config.toml
image_size = 32
head_dim = 16
layers = 12
optimizer = "soap"
adamw_lr_other_params = 0.00071
batch_size = 384
Rows from block 7 of a small image flow-matching model, named by matrix and row number. Rows with one number belong to one neuron. Each number is 200 + 30 x the weight over its row's rms, rounded and kept within 0 to 999. All counts start at 0.
After each neuron's rows are labels from the 100 images, of 14848 (inputs lightly noised), where the neuron reaches its highest value: "strongest on" is what is common among them; "peak at" is the part of the image that holds the peak. Only what is clearly more common there than usual is listed. The data: gratings and oriented noise at many angles and scales. In brackets: how many of the 100.
# fc1: MLP up (model.blocks.7.mlp.fc1.weight, 768x256), inputs 172-255
# fc2: MLP down (model.blocks.7.mlp.fc2.weight, 256x768, transposed), outputs 172-255

fc1.125,191,194,157,199,183,151,209,201,188,170,181,178,166,194,208,203,210,198,174,148,165,225,201,170,226,191,168,195,186,166,150,219,229,193,147,171,242,182,187,191,231,185,129,186,194,225,223,205,196,132,197,174,170,220,183,198,249,203,150,192,202,190,179,167,202,201,168,190,225,196,193,151,194,188,171,233,236,135,230,214,186,170,186,201
fc2.125,256,214,174,225,217,201,203,214,263,204,148,190,194,272,207,215,219,251,191,200,145,238,174,144,173,197,187,217,237,152,195,194,177,233,230,154,204,246,197,242,189,155,223,292,250,214,215,161,214,195,216,193,179,163,164,236,225,230,164,245,184,223,163,202,208,211,163,166,197,232,202,200,238,185,170,209,190,178,151,240,227,248,211,148
strongest on: windowed patch (99); very coarse (64)
peak at: centre (41)

fc1.635,221,247,88,136,217,180,221,217,155,210,206,227,229,236,213,219,204,287,226,199,216,221,246,234,191,217,216,190,182,174,204,194,179,183,209,222,218,194,223,188,236,237,195,214,229,231,210,208,201,230,193,204,168,217,196,187,221,205,134,187,227,218,223,220,188,185,216,182,214,211,200,194,190,141,257,201,236,232,243,230,258,226,244,191
fc2.635,225,152,308,110,209,188,179,197,257,232,210,209,180,253,208,215,179,150,163,234,179,159,141,162,251,203,205,182,217,240,196,172,195,173,190,227,178,229,176,239,222,166,214,190,230,165,209,180,210,169,205,232,254,222,175,192,239,145,147,198,230,225,218,184,195,253,184,193,174,202,196,176,217,249,162,190,245,215,245,195,271,203,211,237
strongest on: square grating (52)
peak at: top left (37)

fc1.341,225,239,234,233,167,210,218,222,191,184,135,216,214,213,212,260,221,165,153,182,131,169,192,161,189,183,189,222,247,165,199,220,183,159,192,185,277,225,174,229,199,154,226,209,245,189,177,223,217,245,211,182,249,206,228,195,171,222,229,189,192,179,189,203,187,160,217,232,253,197,186,182,159,179,231,149,176,187,217,266,197,243,227,273
fc2.341,278,154,133,209,193,184,173,183,194,155,135,218,208,230,166,176,237,227,252,232,123,248,186,224,207,200,203,199,148,226,216,215,216,182,169,189,212,225,172,202,189,180,137,201,216,216,230,209,171,161,172,166,168,213,198,179,193,195,200,205,165,196,220,225,223,196,155,220,228,181,235,199,244,211,199,201,126,167,191,125,224,200,240,254
strongest on: square grating (56); stripes at 150 degrees (34)
peak at: top right (33)

fc1.336,219,190,234,174,212,206,215,203,219,251,200,203,229,197,175,198,174,124,171,208,225,220,178,220,212,248,182,188,228,197,168,205,214,208,192,189,211,250,197,199,215,212,218,223,245,174,239,173,244,216,199,219,187,210,219,207,253,237,193,156,185,191,214,160,162,167,210,206,196,213,206,184,215,250,204,252,224,189,210,199,208,185,208,207
fc2.336,195,238,200,188,204,197,197,202,196,181,175,221,183,214,186,195,217,213,221,207,218,201,237,206,208,221,184,210,230,206,218,182,193,219,213,181,196,195,189,217,209,174,212,207,218,197,201,195,199,185,199,184,162,205,174,207,196,227,174,203,187,208,206,190,228,186,232,200,220,219,212,194,201,132,242,121,203,212,193,175,197,198,169,255
strongest on: dashes (58); stripes at 60 degrees (25); stripes at 45 degrees (25)
peak at: bottom left (41); top left (36)

fc1.123,150,173,148,241,187,195,207,246,198,251,250,171,169,198,184,163,188,217,214,187,164,260,206,206,213,223,203,240,210,207,160,229,184,184,274,156,159,178,198,210,218,225,153,232,229,208,195,210,243,182,199,186,236,191,172,113,243,169,221,194,224,205,235,158,217,213,242,211,201,167,198,191,222,198,228,191,258,138,238,228,156,234,167,179
fc2.123,185,211,276,238,241,181,259,184,209,278,226,175,193,204,177,220,199,198,209,203,213,241,242,214,190,213,200,192,244,192,185,188,227,180,265,169,153,209,168,201,221,201,245,200,216,207,174,203,161,246,190,200,163,234,170,165,220,198,219,153,207,169,255,188,190,179,143,219,218,167,200,188,172,187,188,245,207,163,226,171,164,195,208,197
strongest on: coloured (98); windowed patch (67)
peak at: bottom centre (38)

fc1.115,219,189,211,158,189,202,183,159,186,226,101,153,254,229,182,260,232,184,225,177,190,158,140,182,199,171,198,194,160,197,187,169,219,158,197,195,176,136,253,199,252,175,177,168,178,206,179,232,260,180,162,156,204,181,213,193,247,247,196,201,138,213,233,178,181,239,217,180,241,206,260,234,180,190,198,227,183,203,199,189,162,176,143,165
fc2.115,206,210,198,187,195,184,224,178,218,205,138,199,222,206,211,129,236,204,168,237,181,185,252,221,184,187,196,190,225,165,224,235,210,203,200,208,175,161,249,204,216,223,222,206,182,230,216,189,169,189,224,200,178,183,210,206,266,202,188,211,169,250,207,203,193,159,184,142,225,189,147,229,184,201,199,193,165,152,196,224,180,171,132,153
strongest on: coloured (97); windowed patch (58); very coarse (51)
peak at: bottom centre (25)

fc1.543,242,146,182,149,225,234,203,188,202,186,171,201,221,143,159,201,139,239,235,174,211,212,199,186,204,188,229,184,244,177,242,227,183,115,216,236,246,166,191,221,174,173,194,191,210,230,236,230,169,165,195,210,237,180,205,226,226,206,206,212,197,189,268,197,231,125,164,182,209,207,192,264,198,220,165,232,209,190,221,132,208,197,246,248
fc2.543,167,267,235,142,193,238,199,181,222,228,193,193,200,168,189,189,130,187,146,214,197,239,189,222,218,162,233,250,206,183,228,193,188,175,241,224,273,182,201,188,180,239,228,199,237,179,169,211,236,264,182,195,175,211,182,208,208,227,179,193,162,188,245,202,149,306,216,193,238,172,213,215,208,213,205,201,156,198,182,285,207,249,218,230
strongest on: coloured (100); windowed patch (99); medium (41)
peak at: centre (27); bottom centre (27)

fc1.653,144,254,196,249,193,211,190,201,234,191,225,178,192,204,206,194,202,201,211,188,255,189,239,171,222,174,220,235,225,211,193,220,220,193,247,208,179,208,153,214,158,182,253,193,228,197,225,188,204,247,207,138,240,224,232,243,193,270,202,209,156,172,187,226,172,209,179,174,199,258,202,243,214,179,153,164,163,191,245,194,199,135,194,173
fc2.653,198,202,179,229,200,225,200,223,169,180,214,170,188,185,199,226,191,247,191,179,232,255,197,256,166,187,192,175,185,197,226,179,206,203,283,194,173,205,143,203,155,214,168,241,217,217,175,198,199,185,194,184,213,190,255,234,225,186,178,209,173,213,207,185,196,171,218,159,213,189,226,261,155,238,260,223,129,212,208,197,213,134,208,186
strongest on: sine grating (85); very fine (47)
peak at: bottom right (34)

fc1.410,233,225,262,198,204,256,225,215,205,181,173,201,204,230,187,258,204,194,204,181,158,243,236,130,136,239,176,223,214,162,176,249,202,213,222,211,202,179,230,207,241,225,227,137,174,187,219,143,228,174,192,211,209,196,250,186,208,178,146,205,184,171,216,194,202,157,187,215,228,205,191,198,191,203,173,197,254,198,227,213,230,202,183,183
fc2.410,134,203,203,172,194,169,178,194,227,167,197,221,212,162,192,226,229,235,240,199,187,234,275,224,228,219,198,158,189,153,188,174,206,230,205,198,221,141,175,173,215,250,215,280,194,180,160,223,162,226,210,186,262,193,240,188,154,165,179,205,226,189,180,210,196,178,208,199,153,220,232,172,165,284,174,145,209,247,152,177,242,244,211,242
strongest on: dashes (52); windowed patch (45)
peak at: bottom centre (31)

fc1.76,227,212,205,173,245,210,197,218,172,201,216,176,213,186,214,190,180,168,187,205,221,219,208,235,193,240,183,217,202,237,194,238,191,219,179,190,185,254,218,173,169,190,212,209,410,223,188,217,225,210,198,194,210,222,224,201,204,218,200,232,197,225,244,193,189,187,168,261,243,209,243,177,219,172,181,217,201,208,221,214,176,177,201,152
fc2.76,181,223,170,201,195,212,201,203,210,210,185,176,196,214,191,231,184,253,218,203,197,205,198,203,207,235,193,201,222,186,197,212,198,200,201,195,183,200,197,222,157,205,204,211,455,227,209,228,193,185,198,188,201,200,219,218,189,193,200,175,188,193,203,202,188,177,226,187,260,204,166,202,210,245,188,228,199,203,168,188,156,203,175,134
strongest on: dashes (54); medium (44); stripes at 135 degrees (31)
peak at: bottom left (38); top left (32)

fc1.591,196,195,214,188,197,157,190,194,205,183,207,226,194,189,190,205,188,219,197,199,213,130,194,209,284,225,225,190,180,180,201,177,217,189,153,230,198,198,152,249,239,199,143,228,228,209,243,208,180,222,193,200,221,173,221,252,155,212,232,162,133,219,231,216,163,235,212,160,191,230,187,155,188,183,181,189,168,259,245,263,190,230,150,270
fc2.591,197,203,181,199,174,166,209,210,203,198,231,183,208,212,181,177,200,156,199,168,196,211,202,205,111,244,210,222,218,193,218,199,199,215,177,238,227,213,160,199,191,165,239,203,266,187,157,189,190,169,198,205,211,164,178,234,195,203,228,238,178,187,227,201,209,191,158,173,190,160,211,189,186,233,229,200,159,290,205,165,176,241,197,271
strongest on: sine grating (44)
peak at: top right (44); top left (33)

fc1.300,196,243,203,182,237,188,127,159,169,167,197,202,118,180,201,165,208,208,219,191,166,185,172,219,162,164,218,194,196,190,248,199,195,220,232,213,158,158,232,176,183,217,175,159,156,228,116,198,170,197,206,173,209,224,237,207,178,224,255,219,230,196,182,221,203,214,206,198,246,166,210,203,161,165,198,143,176,210,204,156,205,213,228,203
fc2.300,182,168,205,137,197,189,188,188,197,184,102,217,204,231,191,186,244,248,199,192,185,206,234,188,216,149,188,164,194,230,193,183,213,240,246,204,224,196,192,217,233,107,192,209,203,211,212,216,230,227,209,185,153,199,170,266,193,171,196,197,190,200,182,203,222,230,193,171,216,209,213,193,241,148,244,173,192,197,195,172,177,199,207,206
strongest on: sine grating (70); medium (43)
peak at: bottom left (46)

fc1.733,196,164,174,129,215,129,205,218,115,208,202,243,204,244,190,206,211,205,175,194,153,176,185,199,192,230,203,202,232,189,202,174,203,310,197,233,231,193,215,188,223,254,158,167,229,195,155,194,230,173,203,207,145,144,232,233,118,212,158,219,183,220,210,187,199,138,227,213,177,165,206,194,202,203,209,238,188,239,171,155,215,214,219,204
fc2.733,195,234,246,109,223,151,187,206,278,189,194,230,228,222,203,166,222,243,243,203,128,190,232,195,193,234,236,162,132,226,199,211,189,262,217,225,200,190,187,208,218,122,221,235,247,183,239,187,172,233,194,219,278,170,237,184,159,220,126,202,189,185,199,197,175,275,210,229,182,211,187,217,207,201,191,194,167,205,164,216,223,222,226,210
strongest on: dashes (62)
peak at: top centre (28)

fc1.491,253,205,210,154,211,160,219,170,205,251,191,239,243,214,197,277,161,194,214,195,245,215,264,252,205,169,229,181,195,234,227,243,197,158,232,182,258,200,219,216,249,236,207,139,240,227,215,173,233,222,214,252,243,203,159,209,243,213,198,207,224,226,192,228,196,231,190,179,236,158,189,226,249,235,148,119,174,196,240,120,212,221,157,230
fc2.491,188,196,170,151,193,171,216,159,200,264,241,201,230,199,167,156,176,225,194,207,238,233,179,153,241,168,241,187,206,161,217,245,155,146,237,200,234,181,199,193,259,175,194,237,218,213,208,281,183,196,200,215,146,215,235,191,208,191,192,163,202,216,205,224,170,163,211,161,222,215,230,268,200,171,264,270,170,217,230,247,226,210,153,241
strongest on: windowed patch (95); very fine (42); stripes at 0 degrees (25)
peak at: centre (60)

fc1.35,201,213,200,193,193,204,159,152,206,187,167,188,152,199,179,234,192,197,209,191,236,176,115,174,164,151,218,199,214,189,180,174,234,188,200,200,176,166,245,210,202,222,200,156,61,229,177,176,178,161,207,190,200,219,219,201,239,216,258,178,209,205,167,199,177,190,224,187,199,157,153,233,158,221,254,156,178,200,249,220,225,223,156,265
fc2.35,143,151,192,154,205,216,199,207,184,175,139,202,204,189,185,182,191,246,214,181,243,213,256,195,227,188,183,179,175,194,218,222,206,179,185,208,233,218,196,210,164,148,163,191,370,173,216,202,145,230,188,181,176,186,226,208,102,204,187,192,175,187,205,194,226,204,248,175,220,250,210,209,166,217,212,190,175,216,219,146,216,206,165,191
strongest on: sine grating (58); medium (49); stripes at 75 degrees (31)
peak at: bottom left (49); middle left (27)

fc1.108,256,218,146,177,192,180,197,196,224,181,245,188,219,184,185,177,180,152,187,200,228,165,176,221,242,234,198,207,276,254,185,192,206,203,190,181,191,196,208,177,203,220,225,207,255,203,213,229,176,195,183,178,185,174,185,188,220,271,252,199,185,206,246,198,203,225,165,201,216,182,208,243,225,223,232,172,164,263,180,185,168,199,177,245
fc2.108,194,191,241,220,210,186,209,191,216,202,266,200,190,167,185,232,198,194,226,213,186,294,231,144,190,254,198,190,197,137,203,197,197,192,204,188,216,185,212,188,258,233,205,230,256,200,200,152,187,198,208,203,208,128,178,180,195,119,205,226,228,205,185,193,197,166,223,171,202,201,203,210,216,260,108,183,200,231,202,240,188,209,229,218
strongest on: very coarse (64); filtered noise (41)
peak at: top right (41); top left (40)

fc1.114,244,217,228,176,198,219,213,220,172,180,129,176,225,241,195,161,222,218,209,197,185,190,181,240,222,204,212,135,223,230,193,219,167,229,215,153,222,238,222,211,171,198,232,226,176,167,239,218,192,194,227,204,244,182,194,211,306,228,211,206,219,175,203,195,176,250,211,188,213,214,183,203,185,227,217,230,213,177,152,173,203,188,206,248
fc2.114,211,162,209,219,197,179,208,196,226,168,117,192,200,206,171,234,175,180,178,197,224,230,194,205,202,203,210,263,194,193,208,227,197,229,249,199,211,235,200,184,161,207,142,197,186,238,148,163,180,193,198,210,183,185,178,225,281,157,168,182,215,192,184,214,214,187,134,189,162,223,197,171,205,177,202,176,207,181,189,205,202,181,248,278
strongest on: coloured (75); sine grating (55)
peak at: top left (34)

fc1.505,198,218,151,215,201,207,179,190,235,226,183,184,205,154,209,171,229,157,197,200,149,241,168,175,268,149,200,160,221,190,223,234,160,238,174,175,196,193,229,238,153,247,204,200,211,190,219,245,214,245,215,171,238,211,294,180,191,191,212,180,141,181,210,175,247,209,186,232,158,207,215,244,192,204,259,157,221,210,231,222,234,251,202,205
fc2.505,197,213,237,218,230,193,198,191,158,224,190,224,195,138,213,246,227,234,208,185,130,159,201,206,145,175,218,254,195,247,187,217,172,230,174,170,202,223,236,167,182,136,184,214,214,204,169,147,198,153,208,160,160,182,293,181,188,185,195,167,198,182,189,203,142,188,200,256,194,192,192,267,174,195,138,237,232,179,241,155,216,244,199,188
strongest on: square grating (74); stripes at 45 degrees (29)
peak at: top left (36)

fc1.122,216,183,171,193,215,185,141,208,181,202,180,175,175,164,189,162,213,214,184,191,207,208,202,219,159,167,208,173,201,190,235,222,178,206,191,177,160,217,232,176,183,203,205,169,302,222,153,199,207,207,196,179,203,224,193,151,230,201,217,240,199,191,229,200,175,185,163,257,237,171,241,184,175,150,168,187,140,200,204,180,155,243,202,140
fc2.122,212,240,227,193,198,192,185,178,172,212,217,219,216,192,199,191,239,225,212,193,227,204,226,187,215,170,221,194,190,218,212,193,212,214,247,176,214,189,168,200,221,130,163,181,72,197,189,214,289,211,201,199,218,199,139,208,255,225,211,195,217,195,214,196,216,218,204,184,179,205,221,151,217,157,211,159,196,176,227,202,219,204,186,181
strongest on: sine grating (57); fine (57); stripes at 150 degrees (37)
peak at: bottom left (43); top left (39)

fc1.129,226,210,188,156,171,217,236,224,177,279,211,221,184,242,195,156,210,182,221,237,195,140,193,194,188,223,200,201,190,158,212,194,157,228,127,213,247,205,175,190,151,250,244,212,220,170,226,210,197,204,197,164,183,146,134,194,217,274,230,170,221,193,222,184,217,200,176,206,223,205,196,166,209,222,154,142,111,142,163,165,159,180,204,232
fc2.129,242,242,228,185,222,231,219,208,188,255,204,192,183,228,178,235,215,140,202,134,212,222,196,217,207,161,233,190,154,222,210,173,206,233,180,244,187,270,158,199,209,116,123,190,226,220,144,192,162,212,203,210,221,215,171,241,249,163,225,222,183,165,224,198,172,229,180,224,199,176,229,168,236,195,252,204,172,162,243,175,199,206,212,174
strongest on: dashes (96)
peak at: top left (32)

fc1.420,168,242,140,183,190,195,225,194,176,148,212,219,157,202,158,214,229,186,199,211,232,154,218,168,202,218,202,185,235,238,189,194,249,120,199,179,230,158,224,187,176,217,169,191,181,203,225,150,182,123,201,213,197,196,193,216,175,222,198,166,201,208,178,171,252,171,170,197,212,282,196,225,153,180,171,185,217,219,177,233,222,100,188,203
fc2.420,265,180,267,212,202,216,243,213,231,141,225,219,181,170,216,218,204,194,214,240,186,191,218,221,207,219,219,240,213,175,194,160,201,181,248,198,182,183,228,200,206,214,236,235,182,246,226,237,206,279,198,178,187,207,178,179,182,187,200,217,186,205,162,222,188,201,192,177,204,184,209,201,228,234,206,186,210,182,175,171,215,115,141,216
strongest on: coloured (89); windowed patch (86); low contrast (82); noisy (61)
peak at: top right (33)

fc1.51,231,196,178,179,224,202,199,198,158,210,184,239,246,251,222,160,159,187,242,233,176,201,252,208,165,246,242,180,203,227,193,235,148,208,198,243,124,168,203,191,176,234,145,213,214,276,201,156,179,220,208,185,207,197,223,236,217,174,181,224,189,216,235,176,167,194,170,173,217,199,212,201,156,193,231,224,202,235,216,181,258,245,229,205
fc2.51,184,200,230,167,181,176,214,218,196,224,215,156,206,258,202,145,137,222,205,160,187,149,171,249,281,188,211,182,184,195,179,222,210,196,199,207,166,181,219,198,227,223,202,257,220,189,166,207,187,179,187,198,214,209,182,194,197,216,157,180,166,211,195,214,243,259,179,173,197,177,206,201,271,183,180,194,214,183,229,201,217,220,223,243
strongest on: coloured (100); windowed patch (87); low contrast (76)
peak at: top left (33)

fc1.30,214,218,100,213,201,191,189,151,215,185,216,216,243,193,171,195,178,141,171,191,172,194,138,209,181,213,205,170,265,215,164,206,219,235,210,235,188,165,206,190,196,164,230,158,233,197,190,208,206,210,183,182,177,201,193,187,200,288,169,188,219,204,260,180,213,185,166,180,214,212,178,173,201,201,200,223,185,206,204,197,216,202,196,254
fc2.30,205,238,234,192,205,208,193,216,172,213,144,237,211,186,211,174,203,249,228,196,196,139,209,243,222,172,189,237,179,223,197,215,219,188,192,230,203,141,190,209,147,234,168,168,178,205,192,241,204,223,194,190,225,244,236,200,192,254,176,197,191,210,240,195,203,235,210,200,213,219,205,182,182,170,269,172,165,190,203,167,207,198,183,231
strongest on: very coarse (46); sine grating (41); stripes at 15 degrees (28)
peak at: top left (43); top right (39)

fc1.250,228,193,167,185,188,225,212,249,223,169,210,215,215,213,193,184,185,271,226,228,205,225,199,159,196,204,199,231,225,155,223,189,210,140,197,185,266,167,245,246,182,168,258,171,195,196,219,243,194,204,172,238,212,166,231,173,231,211,235,194,213,149,255,175,136,140,210,173,196,144,211,208,227,264,154,182,173,169,259,215,223,200,180,200
fc2.250,193,233,231,213,210,169,217,216,226,123,224,202,182,215,201,278,189,157,175,153,205,217,223,240,214,206,211,212,201,212,192,199,217,186,222,190,241,187,198,169,128,197,159,215,162,156,145,169,173,222,181,178,219,189,184,180,226,235,117,188,198,196,238,196,207,244,276,195,172,187,154,253,197,198,230,173,187,221,194,168,222,196,218,200
strongest on: windowed patch (100); very fine (49)
peak at: centre (58)

fc1.117,173,191,174,215,230,194,194,192,172,176,228,192,216,229,211,177,236,141,154,207,203,174,222,263,212,162,291,205,206,219,182,181,198,190,201,225,220,130,191,198,145,185,275,267,174,182,255,191,203,209,207,211,156,240,208,185,231,224,230,234,207,193,160,242,237,301,208,193,147,260,215,204,206,170,231,206,226,286,206,211,191,198,177,203
fc2.117,218,199,173,170,214,204,207,179,183,212,194,190,216,180,201,196,231,273,208,194,189,193,184,149,205,210,194,181,165,182,199,196,192,162,159,219,221,179,159,210,184,225,191,313,170,216,205,200,220,232,207,249,198,171,212,188,173,196,235,216,190,189,179,196,211,80,195,202,218,187,202,256,210,195,181,157,222,229,163,203,189,167,179,189
strongest on: square grating (57); stripes at 60 degrees (55); stripes at 75 degrees (40)
peak at: top right (39); top centre (25)

fc1.479,162,167,226,268,199,239,208,246,213,240,182,206,225,184,223,193,176,249,157,198,156,197,231,168,153,182,167,220,169,187,195,177,229,199,224,210,222,192,189,244,200,201,205,217,215,162,219,180,234,189,223,233,243,192,181,158,182,265,223,168,164,191,179,229,232,185,200,242,213,202,205,201,200,95,230,224,189,155,181,251,207,245,154,252
fc2.479,235,252,168,182,227,200,231,246,237,246,183,250,187,222,207,249,209,127,199,185,208,205,186,181,202,229,204,188,197,194,103,188,193,153,165,186,215,262,229,194,241,229,236,223,231,201,223,181,241,156,223,197,199,212,198,206,210,201,201,198,144,236,127,225,207,198,169,164,264,182,218,182,221,190,152,247,217,207,228,275,175,217,194,191
strongest on: windowed patch (67); fine (42); stripes at 150 degrees (27)
peak at: bottom centre (28); centre (26)

fc1.743,287,197,198,185,202,176,196,207,178,196,222,181,220,276,207,200,174,235,229,188,142,217,216,239,234,175,170,199,254,242,198,221,201,196,259,193,229,216,199,208,237,189,211,162,289,208,151,187,163,229,201,167,205,206,234,225,290,245,260,233,199,178,206,220,201,205,201,201,218,224,204,208,193,142,168,187,242,161,208,145,180,195,172,209
fc2.743,233,210,191,219,215,163,170,225,217,213,265,220,207,261,216,231,180,126,196,166,167,190,174,139,148,212,211,189,158,162,171,199,188,180,221,189,232,214,192,190,195,225,205,206,107,199,204,208,251,209,204,225,216,203,151,193,257,203,234,185,196,210,189,203,185,196,166,228,181,226,192,204,194,188,201,174,213,186,186,287,186,235,210,262
strongest on: sine grating (46); medium (44); stripes at 75 degrees (29)
peak at: top left (42); bottom left (35)

fc1.468,217,167,204,200,190,185,194,197,173,238,184,182,250,178,168,214,178,163,195,192,226,182,138,216,190,189,143,172,235,160,158,197,242,166,196,190,201,243,216,201,236,194,216,145,256,215,218,164,232,206,198,216,169,240,222,223,261,211,221,178,185,186,201,181,169,165,221,194,191,212,197,174,202,233,204,203,199,185,226,172,213,210,210,217
fc2.468,219,173,191,227,197,158,195,201,224,216,258,172,192,161,219,219,157,176,169,185,211,217,168,241,195,230,201,206,163,199,191,214,205,170,192,193,198,193,205,186,170,286,239,183,191,187,188,215,188,193,183,203,254,209,217,176,245,162,218,186,216,184,196,204,170,215,205,231,168,197,197,210,177,274,137,260,210,209,199,269,202,200,212,210
strongest on: square grating (54); medium (51)
peak at: top left (36); middle left (29)

fc1.63,161,134,175,233,232,218,201,204,179,227,146,170,201,210,172,176,199,127,216,212,168,171,171,218,202,177,185,155,188,259,206,192,215,248,199,154,184,212,182,222,221,182,196,185,212,201,193,245,232,151,214,182,213,218,213,221,185,246,234,172,205,214,192,204,133,296,238,197,200,180,179,198,224,159,196,223,185,233,227,212,182,192,221,249
fc2.63,215,305,180,237,171,202,207,204,199,187,144,179,190,200,188,253,209,196,192,195,176,212,197,222,219,196,199,272,193,141,214,238,217,254,185,139,182,183,151,185,202,189,230,202,159,228,207,175,150,268,218,118,213,256,186,227,194,130,232,194,214,243,228,168,284,129,213,215,177,175,197,203,172,207,159,172,187,233,206,197,135,175,240,208
strongest on: square grating (46)
peak at: top left (38)

fc1.200,168,226,173,205,222,172,250,225,202,221,220,205,225,260,206,186,165,161,215,184,141,228,195,234,200,211,190,209,216,231,225,211,207,245,228,219,209,176,199,185,222,163,209,169,234,177,190,274,189,198,199,216,217,223,128,185,202,199,219,205,146,205,196,209,270,217,185,228,185,206,151,207,199,202,185,187,178,231,205,227,150,149,244,196
fc2.200,208,198,189,209,193,184,212,204,177,149,243,172,215,251,199,226,177,232,208,205,134,198,194,159,227,207,215,214,166,171,217,215,222,227,227,205,168,171,139,208,217,233,191,261,206,185,172,152,178,182,194,208,203,223,149,170,206,235,221,205,183,209,190,197,121,222,225,192,177,181,237,200,221,233,174,209,208,218,188,170,155,172,192,185
strongest on: coloured (79); sine grating (45); fine (42)
peak at: top left (35)

fc1.408,167,215,193,154,189,227,181,213,175,144,238,222,228,232,222,214,162,204,212,158,145,230,181,203,207,175,211,187,184,201,234,221,180,165,195,203,218,237,159,208,210,274,164,83,216,170,214,194,267,273,218,206,197,181,126,200,250,173,230,176,188,187,170,202,270,205,228,203,236,201,247,219,151,161,226,193,161,176,220,179,176,212,196,231
fc2.408,173,153,174,164,195,248,220,234,229,211,237,206,198,262,214,212,200,227,156,239,136,150,192,168,197,132,166,225,175,201,201,192,215,197,154,207,201,185,133,220,221,153,199,264,192,199,212,225,203,176,212,239,176,226,127,198,285,194,190,209,193,237,181,211,189,190,158,239,209,216,202,254,172,242,240,236,195,202,199,174,213,208,179,189
strongest on: windowed patch (89); stripes at 0 degrees (30)
peak at: centre (43)

fc1.163,212,197,193,188,224,179,176,211,187,221,213,210,220,173,180,220,193,171,200,214,208,263,222,203,192,210,240,217,178,186,193,229,202,139,156,190,177,218,238,177,161,196,182,188,181,187,165,164,276,241,191,239,184,185,173,175,189,228,191,189,174,161,138,208,177,222,206,241,214,238,185,238,210,177,179,246,223,200,150,198,184,224,201,207
fc2.163,223,242,172,202,186,215,208,242,293,240,248,199,208,176,200,213,178,223,194,201,235,192,193,267,172,135,198,169,177,219,191,165,193,173,230,184,171,177,257,209,217,225,276,230,225,221,234,289,186,137,215,171,189,145,192,199,275,216,198,214,202,168,209,218,188,151,195,258,217,179,221,182,220,182,187,236,202,229,290,194,172,233,203,270
strongest on: windowed patch (99); coloured (77); coarse (48); angle: stripes at 0 degrees (27)
peak at: centre (56)

fc1.546,171,204,196,163,246,205,228,184,214,295,184,249,165,151,214,163,169,227,191,139,229,204,170,201,157,180,240,193,160,166,202,200,147,142,193,179,167,193,188,243,195,156,141,190,207,216,233,218,205,175,193,135,210,235,138,163,173,238,227,242,142,167,199,179,255,198,205,197,160,211,227,246,230,195,185,231,181,183,188,140,166,190,243,182
fc2.546,186,154,181,218,210,137,201,175,236,263,150,201,186,158,197,219,166,178,211,260,228,222,232,164,263,212,223,176,214,208,196,185,209,158,163,224,169,236,179,178,177,271,232,154,189,211,149,199,157,148,200,214,180,230,153,143,226,235,156,190,173,201,235,219,139,206,202,187,185,185,179,176,218,219,196,255,193,227,152,286,204,218,192,232
strongest on: sine grating (61); stripes at 60 degrees (26)
peak at: top right (46)